python train.py --train_examples=197500 --targets=["colour"] --norm="layernorm" --norm_position="pre" --bias="none" --qk_norm=false --inner_norm=false --width=256 --label_smoothing=0.05 --learning_rate=0.0012 --beta2=0.999 --final_lr_fraction=0.1
Rows from block 3, named by matrix and row number. Rows with one number belong to one attention dimension. Each number is 500 + 40 x the weight over its row's rms, rounded and kept within 0 to 999. All counts start at 0. Numbers have three digits each. After the name is the row's rms in percent of the matrix's.
# v: attention value (model.blocks.3.attn.v.weight, 256x256), inputs 172-255
# proj: attention output (model.blocks.3.attn.proj.weight, 256x256, transposed), outputs 172-255
v.48 090:568478466530490583549443494453487478537459529476479514417508466426481545466439488457509459586481516493520492566462483510640519443441512532467518491478505509560517478476494449515475466510486530595485497438520519463500600474570540527516512493482503511492
v.49 104:539490443553515501528495519532518457478541526458472555509489530528453501485428499467512581540447492492434505577573552475576531478544465575467494524481536492534491567462498502443480454520522555587526446591521505453440478526486473492468516555516530518570
v.50 099:532439449442500484450520552519553546452498513465448506535511548491494530444491564526484475478496522485563533473473459549492522543539559544545438433506445500504464560466474498497506487597500510513573438532478426456482465492492534493511625504484433504480
v.51 101:463559444521504558484519437522555514511536556538494493520520480559549492531510543531556542513509470506439524524492548541508507542450480532494485498488527481463528482438524450424454453579457480514506498482430538487494377483489507501475447452533538448489
v.52 096:539445425489506467494494466507488499456473514450453521476507562478544568501428512482534548492467518478495612466479528368484509471540519484517518512497564506532547504532527515488481493453493477512502491413506525456460513566502578537466542508498504517507
v.53 101:512481446577567493510475514502509457547459564503561522498561578503501543501559531451426525475580536505565501559519435517494536547471549521423558582523459485492512477490480501435546516559484541571482521567511510484536598466466430511474492519506535549454
v.54 099:529473470525516546464498539537547562577535430482523517484526427456491519505483522572477504549419471503489598487533523480419521519556499460512473466536518472562550498528499480608572528472504501539446434516512543492439420515590542493472448464525514451528
v.55 101:568476491555537472509511521540531524490487522567472472479495524470508451543453569487523485548487454533514532481493528539541534537444587536518448509529546545456589463487538534483472445555443548503563514609503489573476447499440499507463533561526531542509
v.56 089:439511538519519478479531507544439493465484544440541567528523516487520509412442457537483476490493482481545487465478468534409409465469486515461532464480505521551482493444470528491463525404502461441451435486560446453518450469588479564554544541549510527526
v.57 098:497475472507434540485473486528447477509475505489476512560471482477418523541495539463431424476536492530544440527545487484490531424472469501511528545505559464494504443546489538448491560487525449468505567487473468488458478460438488470511546477489542471480
v.58 102:496480401452485401464517524510496490459524492503492536561519553521472511491543488492453496439540469483509530532575476481499469480450492435542480458519475585528462487488472510486559511493577474504493478621497504544435552510436451507567540517442484497529
v.59 098:531516472496525479479479508447516514510496549529446465482465525524515506473520516500469513550500482525524451546451462518574575378465447498538543486515580485513514542541498448489463405555501535514575471465541554534497523550504450475467479515532480540543
v.60 095:527479454503504470462514524521396474519557468511501492472544542570420478531509579485551570502476551541507502439456477447485523514519560473507524488533515479403512471479499492449477472444372457451550461505509463539487431562516532505507401503571477484502
v.61 096:550507537555483500493411552503530509481493542499499450386514556609453473562493543433486498588531496491457496538549565464471467515501528519483507472567500443467512547537554463447498450491517480500485511452517554499511502498555492477489561472542490568519
v.62 098:475561500551516448515551451526470458454543450477447467499477529527493483539490571518496563487513464573508534496474497537390514502498510497474580501495497485495543466426479428499459441450397494527446466534524516488464425504545552528477499433545518520423
v.63 095:547472451542584521507418400488543503517448551499494502499484492467487464473511576430520534506512494469462507518462479541496537505523488449503544456520489479511533498457421515513479568504576490492482448503603595544492500585505504514473496470471547414442
v.64 088:422538543426536504491466455442522565426510488510458487459502533485486492494498525522559549504501512480502540510510484499461544490505448508526459469446558476492493488484466429527438424521533505517501493445517540510406500459523463563466561459478449562494
v.65 092:607477489547502530452499477501499431475511527486494521481549501537493444482488401443467463435519445490527572500538480501474502486532506527390527458528533476511459475473463492494483568503528556543527477492496567575476485476493518497481483513493530454551
v.66 094:523523521542503479631486432490465526429550502520493520475423526462484551480504492433508542559514497453424532493541488476475531537449474496478506435463497549543614499443579517451439521445538495469559481462513477517501447494482488439616526449519453514435
v.67 097:505469537532485515454489572560470451521466525489451490554383477444443491458481494517521529436450496459484531485551468527513507490535521521470519471434516591478451485564536533457502544545560564462464600554455524545516545588571564501568543548515446509519
v.68 094:520455495543425452483521522477454522450560558429473472490478467499454503445490474569482496531530576544466495523497432482623518491454466493481500565518548479493503487531523514493468512490577533538482578471528498522495510552550468491512479488508498480527
v.69 096:507487478417477449448483493514545511505459500505439469457484471563495543514481615558495480441484504473475513509439474461559550475453453522491527517507553535485521488453555489529469589483457517576469519502535542438526498518528517475507525509528550516480
v.70 095:482499533568591568593554481526511493501476444550507449496467516505453486560495515514454444504545544507496538466509516521528467549502543559478540572550537507602541456513510459513492473446496459508430488510532541498552431415474502610477521460487429559420
v.71 088:523449498450510573474532554589473519567558446499524486467493501433503480464508517556477400526531466586484611482547505511479452533459549499488467511483516529483505546491490491519456535515529512499519495571529479566457436567496473468545508469480496496563
v.72 096:506510475543539487485493526516479545513493503486520560422516534466465438549514481576485515492574578510499476464450594514452493580484468469464455505478481422511508456495556537480522574530524481486524500544517529407530543503489535497542479497567479520527
v.73 095:505464465501519444528465534472474511549422539493565541529504488473583480588536470475510511432522491570524543470440529556525522539555533479589500567493512564503439507514457503522470554538449487452504483422476441475519528470487488558516444509548483508472
v.74 089:498477513498497458498517523457501480571488520458484474453522563514458560451469479540471520468475482526547458500549528519476531534519500493474511472558492531518503546427487519487461445461460482553510428490468535473481476445547525523536457499551514478502
v.75 097:464504526500476487485487500450550536489496490512398543543541418496427462554540527531529554449594517510470408558444509524558520445516524491425467488436505469566531492464478559533473590552430550508475438433548489454508500557566485486470487483474566520557
v.76 092:481470460499586547500449513614461527504507433467530519505551552530528521468440496503556535570428522494534464440509553462440440436493496437442467461569486492488526559487526487518520478461523491445557551565535514546537432517513567513464520451500507554465
v.77 101:537480454463499429446482515499561395546471526502474539534533436494492458522565457540493402403536557504480457509437473480501384491505480488527524516477396547451449484503511494500539574523517460567536555475463535550451521448507528534480556477437487516512
v.78 090:534545536484468470483496473523525533520579480494536563480514494469477438541515456480498483460502553476439434510539501417483438507511438439526513474479502565472556488467487542532556552402515517481527495565505439476480561501476480436507528497464446539491
v.79 095:515509486519535512543511508498467451528568563458521496522561473516420498483474512557414531528547531495536516472430527524478532546486497437479406409434520473558422478571418587518505585460435529478507430538451542487574527476477500485525493542506488505561
v.80 100:501545483457466552467439549535506535520496455499433478533516542432530560511489427470501490497455513426491568535534471479556474538496499512531451492531437482504455481496522493520446442486507530487595515501499454525528545552470536476462506514538504486526
v.81 094:518524440446491530509487476467511542482476495465506556477532472472516423533522521490521501513410513514511506588469536506492415546526533531440525539492510459516438497436552541438426427481468609586521514478535459489499510503521488485494563511535507518504
v.82 093:549464495473469555514533505536445500512492493564556519544510475509539449525459519471581459494484448514473578513504495437425556466480475495458516513541454527492541501451500470482454420461575494471501557480559474522538433465462484479546447481441511555448
v.83 096:509509549473435478441535532508509445486470447493552467475518514475453528463479517523540468542471500557516500530488523436438511505624449529496482515513546416588489481537532427441452514543540501450503507503531538518469504461451484505492544484519498480464
v.84 101:422497482458564492534547512509507552469542492506627524491555481533451501622517465556514499444503559500539523489576529459479414449492474434417433493572409477470497503483512560525512536528525480482473503563493514502427493457471512481506517477529511561509
v.85 092:504493515493490495506534523518505483508554472432522513486565554454452514579567545514471437469604503521480519500478533511492540489516494501536483516569522505450518510540462468506544517483470499457513496527481510477580505516493539558555381517563520539529
v.86 094:434475601464580517446523461531524456537491507412499492428483523544488480463470443499475491559485551495510529465495491508552464510500532505517564497479501464483487552420566504463521504546494502516468451502495443457485523481516509504526478480425487520486
v.87 086:620501452520475422500566485487505501487526526454490527599498538564496528534540433503543539455524576545533504494524528579522508515520562490499508488564438524527493468488569470437517487470491503503433454511540504562494430448526524478568532496536501470452
v.88 104:469487501403411538462545477548507550471522455503499439494550472443510449527497514568548452548454465525559483493482533454459514545491443554498482522576461510406577441430527535472477468490550482405497534454540490506478482508446437558521477516566557583498
v.89 092:498449528531543483561449535458469498564540478416544480565453509503470500507463520477526576502477444468447524502514529531500463554539536482523507454555493548471473487501518538530481539493522505516567449462507507535556526410543470467487536466464451543413
v.90 102:465532489473514520460493506541506543428520541484526535430459472473509531488488409510443488475431507457481481556549567526533473421579462506545511480512553499495489524552563485538521513529509462468438513492515512535507558523472527515460450511509591567526
v.91 098:521495503474475546465521451522487367504500531522493526507483506509461456526445549514560502494541478461461450591514501530444550456430546444478543496525529460519528462604494490440529503503589466517502431511523516504485477437540432566443519527432502458517
v.92 101:432476532436555504447529418488524590507498566568448462532503499520498463531524516496487537497480492437531428468504494511459557495517558557510480472515461486484491519514525604528443507525486492537565428577487452390481497508561482476522522522523477495517
v.93 093:502521481586472421438536535477537504475509510557553521472486441452559489506502508509546400556466509521462482483488495538487454525456491479543527478494508569574468567588499480526548493491474536489494519473531480460515604467492470574497503496431529490562
v.94 097:538462523597462423531478509485535530522515471494503454551480507464486495485463499479545464507517529436486444533532500408550480478537464487504493552493507563445556408482497489545498433510517565563505545508524455490523463515561478505520533537502494514541
v.95 103:536533469486489449424531449465595471510492577539439398532489510515452532472446514426411502496461459495516521499458520576480525467473464504469465510536487567514486508524545553491483459519473499469515532505496436487430494517513404459481555535528455425555
v.96 095:493493524467522527518555489511524524492475462461540534540506528479489496466530508442482555478500536528485493534522464517494444510524441506478490479524469524442503502529499562429516545457489483468496436534530513473464546535487545457474524476513452506484
v.97 088:544443503474436528481414508473478534494500549545442544518477477494513488440500498505499437528508483501581505464515477450521535538429505548455441514532523503481504499412509487537466500417539504484555554509508507481465488532582440466481479457560584534471
v.98 086:511560474480500463495552444519502511501517592514495490537482517485483565491494490466426482514523533533581415555504486539528488480542496461491520542454508478526493482534492538546554514468507515495523466515445393516541541436523508481500445501435496492530
v.99 094:534485474501479426495492451441501499553498542538439517442467547540538470426466465463473505502510516536495450518528439585594470470458539545545525559571566459472471556494532477487524466522446466531514515457541476524401552518523543510483506481456492454504
v.100 110:528452526453550527465477518506528499519495481505539514507450507484530500482564440463493593510514547475499549477482553477542444460481543499499424449490469493463502495485510505499508498562526437466538604537526536520470484484484519559501447559484533504532
v.101 098:508520534526569509454570499487541455463425595463543592500505481563538504453449458548440491508502519514515411557463461536542507562426548547526485495496484521546466501487469482499540440447459514561511434514488445570521493454510541514523492574569509474496
v.102 089:478546445534565459531521461475563468482504473533578468472512516506407522546521504489424519433473479446504416450536473509510467495497473460478527463573501511494449533467439528528526534477496473487444522524529451425421498478457504495478509461464410490459
v.103 093:484523513448473525431535462494549496445484463495574490498551547501533512523439546417509542573483543591519521494497530506560487447493488514544517469557449543487518497503502424496429501533419537477543530466502499530505477389472478448539488382553509500504
v.104 091:473508572506486484587464402472561515523471445497524487492502450490502418505506519463493562547413434481499517490560513428546481579539429530532570535489549503487565446498580488466531501439536475491506489468473506558486454470532493480527526483491476515456
v.105 097:513460575459505531514546459514462442482458536467483477456513464467532440505572429507498496471473425549548503524427504524570429510488494515604521524463491497456470467488517574515458509534474485457503487427504482469468565472456455517460504480484492502519
v.106 102:515484544495512492500468500474496515535509468485547518483485498560499539479535527520526504508475480452459524428526520452465452540454488545538533516485595544421514491509528520495451540590525572485526522534522595541417537500513486531431526538502465511483
v.107 096:478491470466505536490473436479541491470579548486400479407506518481526472511489576515437470529418458520496470458455481451482493468563532556452494525543596514509467554578444484567494436536494485512507547510554515435492495502486453542548443510452519539576
v.108 089:496502475562490473454523491550491507488496540401545547476481553517546546500434542494493489511514505446488452530454561517479580538481553508452491510527474506520480510478564440499469457443502539485525496491450524525454483442507501440486522475506482518459
v.109 090:518515465473488480550520576485577511510523490608558528514465527439526540533528523538536523455458571464446508481533524523491478438472474397583546469526442531483444484517485491482479525545499492519542420546531448565535455540491559480536477455541437522465
v.110 094:481515509474497484493606554490472427525502498477537504492526410446575555401511534518457418514449470508504493513502502504507530535486488494460536534563555499466504554509457514510475493469504527538390475447522530538536568498500508479444477544434502542552
v.111 089:547547490522487543541466472548509460499521486534558468466470467438507523476411541468512524534475496498494561519503534453532508558541449527458500425455535554523553545464556464510455393478519545487436491531442530481521433533511468465483511478516496539503
v.112 100:491506501497501488535523531577557513489466455488617556422519613533513491550485506623453494463458473543496511514491516574461486485511434456456527463503582542416536560523483606443536566529475481544516498497543504478436506449474556517478507499533474476517
v.113 099:440503551514465459483424503459463457490555517466534456501496532415537568507489482568469546531474504528503461448510454469497403536571491540515490478419470498390507544541526495502479500435507547483506431555499470432478511501490519509485485516503506524524
v.114 098:457443492540512551502451454499496453548518574475424565480539554507510435439493457490481497500503453511520528492508478507610492480467527542472482513497591424565446439543510528499496519531511496522527486439461527472556506516556568480447503428527553592561
v.115 097:429493475515498491499489465440465492511449561573474521440441496536499531503497485490503497480518464468507508466514541523465431468556536508557506536483452466496411554562561534492533564443446516552516506509484465405490582475534516482486565549518462493573
v.116 098:432483502574398548533485515495539462394541482538480499499563403507522530483497505543546460472451516558455472515503432485462455502492562506491540479463509445508537470503514514507581480462497513517527517488504451436542551521492504518552503544542477515463
v.117 096:497547575496458397502497574508515493517508483487467495565514534495428405520554415521521480495523571565509489451540540489487432493508511483545575490424481425509489506518471580524598510507562471442522537499467502485529524503480596540544483469530549482591
v.118 087:500500533510614461519527434525567559437596553514572490463525570430501533484492425504506475499491476512564476467512503490489510501515513506523531486543484564512568543549513558533507502509437481550480529494548423512440476491472486543530522413526578495496
v.119 101:519549458479571491506461534483535464489499509452546504396490550493516448520481507437451505614479490474493473507564533533492463498527501485512559464548546366475516574511435461527411487483477466448520562502485553527467432419481508546453464456519521486458
v.120 100:467516529460525473458539575534498458479512437509532482478540476502536454484526506555485449534499429524471510559517500516436530558437551505515472525498474531553522560534524438564518481508470462455477468480511501492535532483451522501488537531530443542479
v.121 095:548548463487543513485515486476494533538541479531552525546531496509411479545491506500559571463430508456537473556507504504538448458424510489506467490430556565433477468524464515479530471540479541451504477540439545560460491494515480529517586508491500515510
v.122 097:539464523527494548459493609494473485465504472478473469475493427514503532418524537600379467562403460514515523437548462450454476515556530505534570366461536474533464563493466518495487505488539524453527486544548507508465555499497488518512452558536529503487
v.123 101:501535495405593521507513550509476489520494479549577523493525519502514496526495505579502458535579586471532547473523528434398571482521527462484508470502468558509480477484443481521419494454481527436440488547584572526481465508516490451504494528472443511474
v.124 091:490491442452531553478462567515500440475555487555466385449594538489573487502524511484472537540470483527484505529501513495436534471450528524485491560469532432479505574514511489514482457486490453506580425519513510490508536477487491521551493474456440501492
proj.48 093:469378540473469529568450520528470514516531499525437511497376500503503531490475475515490439561466461490467504537489459460581454517531565529552457505502535499535497487462478503464440550454474478533465500529415498470480562525411482442513473490502504522488
proj.49 101:539531489515562428545485508524442455404483562568552475543419476516414583498488493524492518543500454491464559577481499477459472523445497535435470531550542517416510515482509562468518490446495464505527488555520521501465545505465498528488395472517487504407
proj.50 100:524464482500554547456479500514431485487467472506533523503475512484475499496537500534449469533486434440502499515470471513438551399546523466479464523418479461495435479497515512445441460522417445489489496506515489494442531499515484544402509539440531530602
proj.51 105:460499500507564478492447529558566463483435507528511513457464538496547481457531503503533512563487495475455496562538466493471556517461505445494510490542497522478478519522483537439440502501397467566566593503483545479516495481460548529448498560491580520523
proj.52 090:522486474518496523437491438471418423482434556484489525443458449457494510581489472454509543497535457559558506581519443499492538496499493558511532528482513534575501432407516471500513465486549524538520531477508543520530428483440443566413480511564469564467
proj.53 096:476568464497474539494549439459519519457512526530530464563415513515479519539573576498527472493510434553549520544478534418447407491520547563442477530480464468507544607530542515456480489519495460550473468544461497498508542474496522571484481530561525516484
proj.54 100:505494526459535488485474493453491506531508515427481508555543557476518512509458487474514491547446472548507539500531453622502514530428429473459549558449441480451493498525479558374530525510582481447610402507557477476465560467484413497502545476477516531552
proj.55 096:533542509554548497437504467445487504484454408506546548483434493503384478480527502511543551551489395450477480552505511468505565437471459518546527502483541453471450452478533597561520434525436556513571487552519550481469482555499511516524441409497538567529
proj.56 097:484464501552482596433542499481445492547503516431556492481613449528544498486441490460498481479480507523477503503486563485430519450529558478533468509475474447568466462424536454493566471517576573456532529474498487548509467485478471504452503521459509428406
proj.57 096:511466488498464457505532538465539563482460529474542468514492426547457505515469497459501482542513456435478507478445499543386566458562449564504509476522545503463460506532553494481551501506495486452489497556486463586518481511503485496499502470460480517460
proj.58 093:498523497489519481514513518462437525503477469464492376472470582504470549449540510470487479482525471439555497497517544513508536538553463489524458518464540484476454523434503505495477498493552541480523444423554496489459518524579476479552462487497489465472
proj.59 091:500533443486515464513477481619485514488550521513545567465439462521499509461465465445491519498481518583497482541481421518482544531479551588553437465538507498408536529467536501489498509496486394521498477497511510530471496493496488569494456480526489546503
proj.60 105:503507509484534555466471551543484480510488470454563534460548484535489519418492475452521446562432526466487447486508437518515508428479507507524491529535535491490522480537481473516459501491473608529533469503512527438402440450470429538568505504588528539474
proj.61 101:532517503540525477534517506521560571482536494504529518513491473491523543496567517512470494442531547558460462537478577486560503543497515467468492570503569466579496486480382515518507481526514504467557550567481509477540536513450435459453501510444511527503
proj.62 108:508533463541578512554472511568577535441473544487524579519528530513481499452474468478482499491542540525517502539510474472454507480508542477484514555486477473545491457512491507451450519489386544444511511543511461430429529433461461520516460522518550576554
proj.63 091:494482535495520482520477496464461461464522477545492491472420462507475558522462471466496467565485405483481460481529451532490456546505481467436491496517440587474455571459508586543448497537490508498582463546445498468481560454490564506544441442479523573532
proj.64 086:509458492475451484462570477480516445545470559483462496548550490557448462429530609508462506488519538438474513509532565520507458571501519435526515461470537436505403470477475492463507518503479549496490532551520449519441554410519429509474491525455528483456
proj.65 101:523484521470452441519444469483495562500468467540490525549438485441494440523483404515544529572448512396478489528443496489514527495494521487487430500548480517521510523472549535562505497460502530509465485498501571489417482591450501543433464472453569534462
proj.66 101:535546512491485499451531483576473479516559464522564474515441501528486494483451449546408526479534484454506433498515524527442462514460549455519529540524476488414511512563511535525506476482540479548463466415547566507494484497526528425491531571474492477488
proj.67 098:439465472469528454540443546504495518494531522456570480503550535479525468498520497482499574575444529498463526502597520516440532482487514546538489512518469518522460470512489419467465500494489467557548497567461516457489430466513502555562493512519498455502
proj.68 094:384495468480551512508518507474490451484456490551610505485517547512525504503433530493522485513485451502516539439607571495475569544497498461499496509540488491518505562424431451516436505498520481568423505474444557488569517510501470498545477491511471481475
proj.69 093:547539439513529472551497492508550507479526499546532519502508515467525524510544434505414437569505490504478511552489476500484460515527528505383523465525462522487492482507535547490489499500471546490535501510444447414475534558572474519536467531470526461520
proj.70 099:531529530477517438480464504562526476519537496459433459467393463506518520479534471475375606490484520537520431477447536490474430425507432503445553380446479510529471475490560539427518521513392507525517538491514466491545552465395539476473553570565497490479
proj.71 092:499477449527468489518475489479547540524474532509552501550521504534372450541452480571516437485513469507527516497548512512466635504490502569556464499535494446447489529473531495457502452477538528571479549571408488485560496471456470419548504548522481519473
proj.72 096:505549455512429532568530433453510517567458559457446538523507499526540527489537467393572484494472517548485502604518543486524553500465464586486511503484521494441482565489505434477592485496467523485528544539494404539459474431501429568497467469472531504522
proj.73 102:500540568494519540472539532532552537480460565388402553519531457492553445489514572515520565520524506511458520459496479474530461529550435555506477444482463461514457547468551527479449479560567518511520585524501513518516498494481491561536466546469492524535
proj.74 087:530503511526533489489587515491506484483498546520482526449444587477534453523517540480473532506532447542487518514519486498522557407490513497533507560541470497562519471433434535487519505475519523487548475483454520531453473500456543508508472537415521470569
proj.75 097:490513481517512552546505565522517502549460617453554446471504474424632485515512501476523491516475438502488538553505552467518438528464488479477493526546538493558522491479410465439533488437508495506473528452511512457451486486496477569533491488516466427500
proj.76 098:531563425570456467524532507498508476552541506487480464492447549533465490485515481498464511432511598450482490461532557516501520482475510479528587414510506520495465450512560481520493510492501476406522497474515458552504487433525505490510525526542518496434
proj.77 104:467441460506580514493509488491507540543463557430433497544537493479459573568492487547518536557469538567495484456490511532504470528529533542470416564523592525605559487474484469471487472501528582516488538515522509594456417535439466543490517539504537488548
proj.78 098:522531529505497463440584497500498510514453523485506511450543431511458532526463449492521552511488478522509543478510524481518596466492537444431471467498483455483490537519541463455505485546613528436574505546512511508491426489475511523551487418486506564514
proj.79 096:496499485488500532489474512479530515528504522538522476462515466523512470497528571493456510555489451497452547491472454492545521568508488457472533453491481462510464448514513501461461453517526520466505600525482537533549490503495470509404466523589464485533
proj.80 097:531530521500515516504541501504482476459549460519534484410444563547537461553485564414436575451538458449501555427479471542466518472563497494581521497451514434506504441465492493568510498525520501543484465460482466467389427481571458429505495482437524489467
proj.81 095:511511504497529459518564499482509496544586547575512543522479501460522490530463491486533487441479468464529521483556509526497451474498515531560511483469472493397526442571449523527474483513568464495469523522461503549443493478554455448521490533467517498454
proj.82 094:555498503471483531488475461555501448473533462559498481578465456472531468486384458483479468565531484532515466470526534497477570415541515491469486495468515517455491531538543495529516549481507549487464414469525563505540481515459483472448529506592570565411
proj.83 101:495458480482471514513481444542529471495531520497522458519465500461448451486570520483493460522532493517547439536453591515475488402456578484476508566450432521473494454458485407474471548475515505515513508456509508486502533508529472402502519549549588545479
proj.84 102:540510474497516443481464464557456511487523519511401449570505508522481478510496507403471473505498493527479502527569510459466527525508486484489450478454565554492477500551467459405553487614456511446533475502519494457487547511521548467485455418481499557536
proj.85 101:543556436461490481519507531559492550517435430502478446541537449514514491507564523480525553517499508483516497477517500487446460476478525495552540490473425477513469497571518514453484494461540539489495457493523499485486481504559524571454503503517476482495
proj.86 093:491545529529427438578490465493462486522439526466478490541448481525491490532482458437501487491477540502520494542469493494485454482489559488494468552543548479496488560496504540587484474452489518508543518438541506563538519537475488609432468470437514426490
proj.87 090:499489507502520442500555458466477513539570497575465526473522481471577512502458422509525489458524476491482462482567504568436446472515535508477467497530475530545488447541523525518544470512503510495472552482493423488462507499545561465496451524495483510524
proj.88 104:480516454495498538566450435557467445534521460458464461507491430526482464547460527506466451493507398511538448454520508492483502558485517504579516482550512444493538451483486586492459528479463491476486439477461519459502505429592550458496523487547521496467
proj.89 090:473549539538428513402523518473461489503560501452503542452503470452450550540508440479492501511506512562518496565490435486503609458566442464524548450497499508482550475520490559548456448544451485519472493562518504577457470480578521548577464469560532452524
proj.90 097:532467495521500507537494588471483470535414527495468438485495455505490496490473543543476543447505524476410541444420485513545533504473504514551501530491419517567499521509492455471463481473544472552505505510475501488500448458467521452551498568529442464529
proj.91 093:473397569470551538519483564540527558470466485474506493454544484439512489428524477530574415538513467474536488503537517588519486573542492538513543503423539531463463533478525519498496540511436489449465519512470490513502537458513432447562468452569429503554
proj.92 099:530506536486570496497490420511504477473492504493525523531502491481507512531475528432485520493441432475528531505524442528508433542510478480436483457525518520505527550477490450443525495536520476531526566517514454642472487535512460625478468447467441423551
proj.93 084:503503533492573519509437480488523542495541474452508448530506499474485442442498529553506433531519537466487512526530483433464523521521461574477540475491539472434475533451447531476524584484413489538501488518532501486505500477505522473542546511554553543512
proj.94 100:547463455502495449484497504539517501506500458528557464421508525438573473475469500534493432568458462567516464422482512511441561465501535542468443518547487502439576523499448524469434475478525442527475479549497548476427418482546561446516532506554479468494
proj.95 102:476442548500490586483467531479543467494524479468518519501514601467501475505483477564596535564515499532465494507520461507563541496473505486500516516536546464475538470534438544513512491495471511499523471523484565496506404557455489539504493491487528498497
proj.96 100:564480473493536465473515555459510542511502495496439450516588583532571541494472462537534506461519464448513517522447424484433482524550552545459474507497494547494503489457541548508499446503522562513504513553496537496453489521494471550524469455462488492491
proj.97 095:496518502501438532495480527455561467601551519554487539549507497527462531497444448548478416455530452450536512456479542501451580544475439448532541493483532511480543486543472485463464522518441504490487469453435422576521497486517541532550501469519536569463
proj.98 093:421407529474544441540502561511535534500474411475514457487505539422539523389524560565488494494461417497454520439549522479489482541590514554490497513520503596486509470531509497434496477530546509491487515528556468460489494543469521463517535514493457525519
proj.99 098:444441520578521549545483524464533478479417482488500537581488503480495479580463411571527583469457465495483509424493440525484496486542484491464505450482484514525490534456578528563466483425422494508515592520489481512511420529470477473513452503492484506505
proj.100 111:480493509548507489541503441539482482497459510499482492609520461449490523584539586549533607448478502474448538486577489521407547479479530531516489519472502470571461462441471495497601446515504485523523511578539480506507472422532447479582485498462520526510
proj.101 099:424435592512498507538455589498519451465490523517460492475516524480558513484504462508483498542487510499566517427528459553568426477549446519463513551439445522564501511496466514543478481537528546501445496503471465474518481531486500541526498522503528534548
proj.102 093:507478508514428520489556532450491515457414481470496495525487498481512498547499492446535519467527484492529509538499473512425457491557581504523478493405479468473453421468518503469519507500540571471487483508487486454534521467557459461513513427483516476545
proj.103 094:562447491584538486557436563481503462462522490494457514559419497498477579478489557549499507484524509557524422476528506465470448482519533491465475521518541533497584421559590515523567490493498527536501466557503541525447516560469498455568520530491512473495
proj.104 097:502505553551458529486482513535479503500532534454501535489482517506482525533490482510483503543532495489609391518444466501505449494480562533509529507551507444526537532534583464524500529418444479512488496509544455473523558523494516461460518493483576512462
proj.105 103:507449533481487521539540554462490560484414555522500492491580502494508465464485457501477495548483534552454560493510464507555482564488493497482500505527568453554525477539443472546494449498487467517495461543495481551458445459526531582538456491445500455527
proj.106 094:502517446482420514461431466487409487526560559478529466561491446535497522535452505538541525510428530476517453450521464548471493456434540529454455519517545421549462532525558513518523537501494482457496527541495505523471478485523477526488500529454555516498
proj.107 087:497450536538552549526539511547496480508426415447594469511527504471437471491491491536551464468542421471498501498517489481511510541493536462511505516514428502400468575486463490528501500516442484516513495462502500526536561557452516500550550552613527455453
proj.108 097:587549506545486576536483495459507527529509565584500538477498500507501481426583471490480584514470504460492525505545421497509480568540564472525503497447529500496447534545473492540516550477531559474486522483505520475473440532554484498485538497488501451476
proj.109 097:526482557541524478479465544518524579426576470469519539491552441501485523471475533506538515449575492475554551520574536488453524513536554504502504449482472500525518389579516530565414525482552512471488477543539503490423424512552486427450571411493516535488
proj.110 089:475458521496486506521442493557503530491465551465628462472458516501502517497545482428441478489487462525564442499486519443499503507519461456518491565492444484491514493483417503463489544469504504445526534518470479446568531503484459524423490490515543506493
proj.111 101:506510581520477436460467492563483447532565471501550503450435551534469459447514475477530484535491507493558501591514512463518525495467523419476507493587488510461519452538526563448540580506461528440492529503504460489505538490551545433482508505528569509466
proj.112 098:533582433484483468508566532526480550509582603485485494562540441456473526564517465422455562442506521505502498537553496532490474501504532441478483499538455427454500499527578545508505486556525522468515465507513559495543518530510481480503469510435483571451
proj.113 101:489494524530547520569567484536473557451441513534602498510610475514505465551502523495509578506578543441481533465516504504432447504445534428499460548515455518544422494447418480558453494471496467529440482457485508469485420428514483555443555473510450493505
proj.114 099:474476475457460528510538515545531572478465501506538499494540418572495518536537600517534481445495524426474557465503539497506511529481573467500566469483463497504440465441488423530480526551484501545520457489435440524496496474464468592513457527519427489448
proj.115 101:454460577508576494545484479494500506487494537509496518549570523462539459519517494593552528536498573585428560540505479467515492557491465579436453519510418465512470567491431461533482453565486508459532546518482476473508460494496536595482446458478496511516
proj.116 097:472510433447541524574528539568454480489437505501592426496509478515507544546542496578463571478448499495522481475531568517453507514501498413512529512500533542468488506472490481431519539477538512529430557494547494460481479379535523544502519517504473531435
proj.117 095:481503492506486454587449455511504586517502464420531494468504465514448506536567610477509558502510576495470512515440482489512529557391395536517522524489454458541447534440506418509498566520540464561538585435567547528448511468443440492476446505603474493451
proj.118 087:514539483471530476469540543438498509510469482497462473552481535488504468495517478359496517467479444536541528558461490488547526536455500540519476438512481553494422491524571536498549460528499553462541463478517524498510575498562494561470428418479443501570
proj.119 097:535544548540446528515492452477459522555494515509484483584487518536478450557460562617494535488480513472472556491508464546535508498496549487458425558483526566483503461521537430564501484530574492521510505497539509559479535555531465549504555520502535486477
proj.120 095:524468514524521508509535522507461524459513565452552548529501538514467433545545437512453521421589449543537431516564428469495439523398574512492493529412532506483480509515448530513501534460497471525524505450484497456508468474532463500525528507501537511456
proj.121 096:543423572497497438450430568465493445459535474475536523482515479448368516490402522563495493550530560451569554453535480482495555472520486526519468538540537488544568477470523514479531461468464495518515477455529514535465405498482439393545518462498475481452
proj.122 097:522526477434469472540463455515461457500484456476574471542531527514531488563478554527462505472515486423477498491518522494465444464488504480530538517544519519470399518440449500531482484478467520484531486401503496525587450483532505462459483548563492495408
proj.123 098:497515489464410492452438477474495498468536466503443490539553400584467473459559522458517559467421472478515517485546518503426448473522489577485421513420546503441406516598588559458535569518510476498495539502425486537469562500520510516439551527438472521504
proj.124 094:414457488513470542508424452463468517479472522456555491531539558512565458461478520567516467429535444504493494508492442496514535507437486490497537518448499573494417485520503519526412516539533567532508495478476465438562574492482545471525485549531496516460